Weights of a small image denoising model.
Model: 5.55M parameters, 32-pixel images, arch unet, norm batchnorm, activation leaky_relu, widths [64, 128, 256].
Rows from block 6, named by matrix and row number. Rows with one number belong to one channel. Each number is 128 + 32 x the weight over its row's rms, rounded and kept within 0 to 255. All counts start at 0. After the name is the row's rms in percent of the matrix's.
# convs0: first 3x3 conv (model.mid.0.convs.0.weight, 256x256x3x3), inputs 225-233, a 3x3 kernel for each
# convs1: second 3x3 conv (model.mid.0.convs.1.weight, 256x256x3x3, transposed), outputs 225-233, a 3x3 kernel for each
convs0.196 086 [121 195  85 183 140 137 209 132  96 153 156 131  98 158  89  93 141 118 135 135 142 118 145 127 142 169  65 167  74 122 135 118 109 148 126  96 102  69 164 106  84 138  59 121 170 122 126 104 178 114  72 119 140 103 108  89 177 109  94 120 112 168 196 123 129  83 118 128 138 109  67  97 104 140 126  90 127 121 137 126 113]
convs0.197 100 [182 156 157 106 125 128 123 142 147 192 126 153 126 110 127 129 115  96 122 193 163 160 143 108  76  91 143 109 182 120 106 102  77 141  98 189 150  70 166 134 159 153  86 206 133 149 147 170 150 112 119 143 152 136 116 122 134 110 112 117 115 215  73 163 103 179 123 143 116  57 134 109 167 176 142 158 130  91 163  65 115]
convs0.198 128 [145 117 109 106 170 120 156 111  76 124 147 121 111 118 103 147 141  84  59 133 183 191 130  28  62 105 179 164 144 133 161 102 133 140 130 135 113 127 159 120  99 132 100  87 193  93  97 130  91 119 153 119 136 117 135  86 113 127 130 143 110 136 124 139 124 151 159 140 168 102 100 165 134 130 157  92 141 139 152 140  59]
convs0.199 091 [167 145 108 141 153 110 101 168 122 138 125 107 132 145 139 121  66 132 121 143 154 127 143 139 103 133 128  96 160 164 124  81  57 167 120 119 124 112 108 144 127 137 111 128 163 140 153 179 129 135 130 119 166  91 102 128 105 130 154  81 170 231 119 162 122 151 112 125 136 138 142  84  77 213  67 142 136 141 127  67 210]
convs0.200 097 [150 157  52 135 116 131  98 115 133 120 129 128 121 129 153 126 113 128 119 142 139 137 115 133 122 132  96  81 115 149 130 158 160 108 108  92 130  92 211 146 127 132 168 161  90 118 105 138 116 144 158 113 109 163 127 133 157 130  22  94  89 101 170  67 145 135 122 135 121 159 139 158 131  96  93  85 126  83 128  51 104]
convs0.201 093 [107 152 136 143  86  92 108  75 142 148  94  80 137 140 126 158 171 137 144 128 138 151 101 118 130  97  63 131  98 119 150 107 117 146 141 165 152 147 171 154 132  82 120 144 136 109 157 143  94 152 194 122 161 186  78 124 167  78 127  78 109 139  78 134 109 152 132 131  94 123 146 155 181 111  65 133 163 119 114 125 183]
convs0.202 093 [117 114 133 143 142 130 131 141 113 136 144 161 161 134 111  82  97 129 179 235 174 107 122 143 101  30  78 144  77 149  95 127 141 136 140  97 122 209 148 122 102 128 131 116 177 127 151 142  86 103  98 147 122 123 182 148 153 149 126  82  94 131 105  88 145 106 157 138 142 140 102 136  66  49 136 134 106 100 142 176 135]
convs0.203 106 [ 96 127 155 133 157 113 173 100 126 109 135 129 158 141 150 121 115 132 121 109 162  92 144 162  82 126 102 157 151  88 121 126 112 129 138 162  80 168  88 108 145 151 148 115 145 155 112 175 179 138 115 123 185 167 135 136  80 123 120 104 112  98 137 164 152  78 170 119 123 115 124 161 142  89 139 121  96 134 165 141 106]
convs0.204 098 [ 85 152 100 113 127 183 175 149 141 127 162 126  99 143 131  97 125  95 140 131 116 125 138 133 125 140 112 119 165 100 109  51 116 130 100 163 107  56 115 128 124  78 101 134  54 142  91  92 152 128 142 134 155  98 144 139 146  55 151  86 161 249 117 149 128 109  90  99 163 168 134 101 191 152 100 122 130 166 112 109 147]
convs0.205 093 [ 96 146 137 113 115 126 131 115 148 166 130 161 181 104 102 161 135 119 100 129 161 102 162 106 128 143 108 109 137  97 146 139 103 130 141 106 152 160  48 172 120  80 130 109  40 137  97  71 145 103 122 160 101  33 103 101 210 108 194 194 133 161 166 185 116  68 109 110 118 148  82 120 104 109 150 111 115 171 114 147 128]
convs0.206 090 [113 163 160 139 137 170 107 115 107  78   0  42 110 158 137 175 255 218 148 121 164 119  71 130 134 169 114 135 188 197 105  98 105  97  52  93 156 129 167 106  94 156 105 183 139 130 152 120 119  78  73 121 104 140 132 134 165 118 118 122 148 110  47 100  76  84 141 138 126 131 194  82 166 126  82 143 109 106 127 110 132]
convs0.207 102 [ 87 145 127 121 129 134 134 109 117 105 134  81 163 112 116 168 101 152 116  87 132 142 134 134 124 100 102 130  98 136 111 161 146 181 160 101 133 152 147 163  92 141  76 144 136 151 128 113  96 112 149 171 177 156 142 192 139 111 198 129 134  59  85 125 110 114 154 145 114  95 132 170 146 126  84  81 125 148 125 164 160]
convs0.208 103 [128 148 143 148 137 148 193 148 109 140  79 156  81  96 136 143 180 137  97 113 118 112  90 157 155 157 159 120 114 121 134 110 136 129 141 169  89  82 127 131 111 166 177 157 197 129 114 186  57 146  86 165 160 151 171 148 185 102  68 127 100 179  66 136 159 104 119  74 113 132 131 114 139 177 158 130 150 130 127 185 118]
convs0.209 105 [137  95 125 100 116 107 120 121 106 100  87 150 134 137 146 121 177 106 114 147 158 133 124 149 126 123 137  40 193 124 140 128 130 153 172 166 160 220 115  89 156 137 126 120 157 130  86 148 174 131 141 123 126  99 116 110 150 113 113 128 116 138 109  78 162 107 135 142 110 184 144 150  74 125 179 112 136 151 116 107 118]
convs0.210 114 [ 98 113 179 108 140 181 157 143 123  93 107 139  97 110 178 136 126 132 117 136 133 179 166  83  94  57 149 101 119 119 111 121 122 133  95 162 177 152  92  62 147 132 108 218  77 119 142 106 113 123  48  98 161 124 167  72 142 137 146 132 103  87 120 151 160 114 138 140  99  96 129 133 104  78 120 138 113 148 130 149  99]
convs0.211 099 [155 137 168 107  94 146 186 157 169 146 159 115 166  56 112 131 142 192  98 116 134 145 102 105 148 179 140 143  96 138 114 100 159  73 135 130  83 129 133 118 129 122 129 139 129 120 140 122 109 103 120  37  94 159 160 122 151  92 105 145  95 135 110 153 149 127 162 109 152  98  92 147 131 172  95 146 108 134  67 104 106]
convs0.212 098 [125 137 157 140 136 123 150 163 156 125 136 110 111 118 136 159 133 144  82 129 134 140 125 100 134 159 180 110 127 151 132 120 104 161 154 130 159 163 123 137 108 146 141 112 149 149 129 158 137 122 111 121 113  85 128 101 175 132  80 132 105 188 144 175 151 153  99 127 135 109  89 117  97 165  97 115 120 114 184 122 140]
convs0.213 093 [131 142 139 149 144 143 133 136 126  88 132 131  38 134 209 125 125 155 119 145  92 164 144  46 171 128  87 130 153 152 211 134   0 126  54  75 102 123 130 148 122 133 151 121 131 118 113 156 115 116 129 108 143 144 145 111  92 135 152 131 136 111 168 104 146 205 103 130 221  96  90 142 129 161 120 171 150 131 130 129 126]
convs0.214 092 [158 112 131 154 134 134 141 197  97 105  59  83 122 128 102 170 212 194  79 131 109 135 124 145 113 137 172  76 132 166 105 107 124 234 221 123 121 114  62 151 138 124  76  77 149 112 138  99 117 141 150 120  98 137 110 114  99 122 125 125 119 133 165 146 135  97  89  80  86 136 162 135 169 164 111 119 157 119 129 139 101]
convs0.215 104 [148 170 193 196 116  54 240 175 145 133 102 129 115 131 140 117 128 106 129 118 138 138 151 140 163 110 104 120 137 146 133  89 113 120 100 136 124  97  70  75 130 123 162 141  75  68 174 161  62  99 190 113 114 122 104 125 129 138 138 166 141 164 170 141 102 151 180 128 128 122 133 156  94 181 138 132  99 122  98 165 159]
convs1.196 084 [195 169 116 193 148 135 196 140 185 132 120 180 186 133 154 134  91 113 178 107 137 120 160 165 161 146 114 163 107 110 156 140 166 157 131 163  91 100 102 112 138  80 142 131 123 131 108 144 190 117  70 110 130 159 162 119 136 173 188 124 136  92  89 184 197 141 107 109  76 114 150 160  82  90  88 146 166 164 165 135 144]
convs1.197 095 [105 193 102 154 141 147  88  83 106 163 156 152 124  89 151 100 104  86  81 135  85  97 137  95  96  72 138 120 182 166 154 139 118 133  83 192 192  63 159 150 128 115  32 203 100 125 171  95 165 139 103 101 149 158 106 112 128  94 142 115 126 184 144  76 168 129 127 152 160  45 123 107  90 169 110 125 132  85 136  93 125]
convs1.198 108 [110 119 104 128 109 162 127 157 119 161 150  50 140 134 146 126 115  77  98 141 187 214 143   0 100  98 220 121 174 128 124 166 110 103 172 198 113 141 116 156 177 127 113 134 170 136 149 139 137 159 169 116 101 129 117 112 126 109  99 152 111 145 135 145 137 143 117 126 127 134 122 147 139 115 157 111 127 141 121 121  93]
convs1.199 098 [147 136 155 147  81 146 140 104 116  98  83 128 138 125 132 134 121 113  87 139 104 130 132 103 100  89 150 107 132 132 148 140 121  53  75 119 142 161 183 125 143 126 165 132 101 149 115  83 155 113 175  99  97 142 129  99 141 172 128 120 226 249 208 184 105 152 140 148 124  95 126 111 173 145 103 130 112 143 119  67 211]
convs1.200 099 [ 68 102  96 160  78 134 159  86 159 154 136 104 126 104 100 149  94 178 146 169 147 155 133 158 100 133 113 151 156 124 163 146 136  92 115 126  76  10 114 178 146 165  84 148 114 151 152 124 138 117 185 160 129 128 153 174 188 139 120  99  81  93 114  97 138  88  75 169  88 105 146 114 139 107 105 136 104  73  83 145  46]
convs1.201 102 [112 138 112 177 120 128 151  60 115 133  84 186 168 183 124 197 180 136 110 166 146 107 100 126 117 150 156 151 124  96 130  90 107 119  87 138 128 107 161  93 125 135 159 132 121  98  95 161  74 133 124 103 195 139 102 146 143 121 106 112 113  89 109  96 181 111  95 119 181 151 143 108  78 145 197 125  72 131 143 176 113]
convs1.202 100 [171  89 122 107 120 142  91 169 112  83 177 123 139 146 129 127 145 100 179 216 174 154 209 188 167 108 137 154 111 115  89 110  95  98 206 181 103 150 109 143 121 149 143 109 117 164 114 121 150 128 117 178 111 158 155 104 126 131 121 110 106 157  73 133 122 106 126 103 194 176  82 179 153  76 135 139 148 118 122 168 130]
convs1.203 100 [158 129 113 119 123 152 167  81  89 136 141 126 120 102 139 155  73 171  98  76 140  89  81 110  66 116 107  99 158  87 127 153 150 137 116 112  74 130 115 100 134 131 157  69  92 182 100 119 156 147 152  83 121  96  93 152 104 162 156 140 154 126 120 101 136 152 123 154 148 130 128 135 146 140  59 163 159 125 200 156 128]
convs1.204 098 [114 133 113 129 100 145 175 140 231 122 102 153 111 106 140  94 137 137 167  83 167 103 121 129 144  97  95 147 152  71 101 162  94 175 102 117 139  74 177 154 114 150 108 158 101 177 119 106 138 136 108  61 140 132 201 140 141 157 166 154 144 128 149 124 168 118  86 141 146 178 115 116 159 126 135 114 111 146 143 136 182]
convs1.205 104 [119  97 135  87 141 138 147 135 119 117 135 166 134 136  97 121 117  81 126 172 118  94 165 124 138 132 163 184 159 151 161 160 132 155 124 111 126 119 158  49 171 117 133  70 104 142  87  76 142 116 136 110 117 111 120 119 132  87  68 128  79 113 203  98  68 103 127 104 131 157 186 114 115  85 111 112  99 203  99  71 149]
convs1.206 094 [121 191 115 142 141 150 106 106 135 114  67 173 111 163 120 232 219 136 134 129 156 122 166 107 188 107 119  66 144 114  84  96  80 108 132  71 132 105 128 104 152 140 124 150 100 133 149 157 132 146 163 131  78 105 163 113 128 144 115 151 136 123 130 131  20 200 153 120 112 141 185  81 106 140 106 179 157 116 167 115 122]
convs1.207 097 [ 77 131  85 104  69 158 129 110 157 137 133 113  87 118 143 153 113 190 101 156 144 110 102  79 163 129 114 132 125 122 178 134 159  99 206 131  57  99  91 155 141 109 148  98 143 159 139 106 144 141 132 137 116 123 111 169 131 113  89 124  89  66 117 108 141 132 108 116 144  99 149 110  56 100  97  84 108 131 149 135 144]
convs1.208 100 [113  84 112 166 125 104 128 127 104 178 102 143 151 142 123 147 184 132 130 121 172 179 140 145 122 130 139 148 100 136 144 104 153 137  87 170  53 139 109 110 115  94 119 141 152 178 158  87 111 181 135  79 206  31 109 109 165  97 183 153 126 125  90 137 134  87 127 165 109 101 120 169  87 121 114 115  90  78  90 170 128]
convs1.209 102 [129  80 137 134 129 132 139 131 126 141 138 138 127 155 105 114 222 148 137 207 127 118  92 129 155 112 187 122  70 109 121 168  70 175 102 213 121 167 144 133 144 151 145  51 165 125 128 136 143 178  78 139 147 101 120 126 171 110 125 134 105 122 177 144 161  80 137  98 100 127  97 131  96 102 157 136 128 150 110  92 199]
convs1.210 112 [117 141  96  91 123 143 154 121 115 133 143 134 117 117 142 125 118 107 135 194 139  90  93 116 120  82  97  99 175  86 114 127 125 116 101 129 175 108 100  90 135 119 123 193 119 198 101 179 228 119 105  54 116 163 140 131 141 149 155 131  98 172 140 124 123 117 111 122 128 144 159 137 138 104 132  85 171 109 133 162 137]
convs1.211 095 [143 110 160 134 179 162 108 130 168 100 132  99 112 127  96 124 108 116 142 105 170 101 140 127  84 112 138 103 123 131 105 118  91 161 158 144 130 122  99 154 156  75 144 157 178 107 138 121 175 126 122 139  94 112 132 118 168 143 151 185  86 147 165 182 128 107 107 129 105 154 185 142 159 119 164 145 187 134 145 123 133]
convs1.212 097 [122 156 129 131 146 126  52 129 102 129 118  72 138 111 145 155 150 137 101 125 114 111 133 114 103 108  71 102 101 106 144 152 129  80 125  96 109 149 179 134 149 100  79  88 134 185  68 101 150 155 163 112 137 138 177  91 194 153 138 129  98 179 152 159 158 116 162 120 105 112 148  95 163 140  66 107 160  99 131 110 157]
convs1.213 100 [ 98 107 133 106 119 135  96 153 128  85 141 131  52 144 213  89 105 146 216 157 137 207 155 106 149 141 123 103 139 159 169 113 123 101  91 127 116 124 125 129 161  81 148 120 141  94 113 131 181 135 125 138 149 108 161 114  69  91 128 135 173 137 132 122 133 119 101 151 253 134 107  97  96 153 130 146 109 111 127 112 193]
convs1.214 100 [ 77  82 135 100 132 129 137 104 124 143 115 153 171 164 125 195 213 107  96 223 136 137 179 105 178 116 179  84  62  25 106 121  83  74 149  74  97 176 101 110 115 131 158 107 109 153 160 189 145 113 162 165 109 167 136  92 124  84 136 138 167 137 121 124  84 161 141 151 148 110 119 143 178 129  93 144 113 162 151  54 130]
convs1.215 093 [ 98 130  57 213 186 143  86  62  78 147  75 113 114 128 162 110 155 139 127 125 104 120 106 164 113 185 161 114 177 113 137 165 117 103 115 163 244 140 100 110 112  93 138 149  88  98 206 152  76 185 165  64 191 139  99 165 156 115 124 130 110 144  95 129 140 132 157 184 100 136 153 116 118 156 134 143 108 108 106 155 167]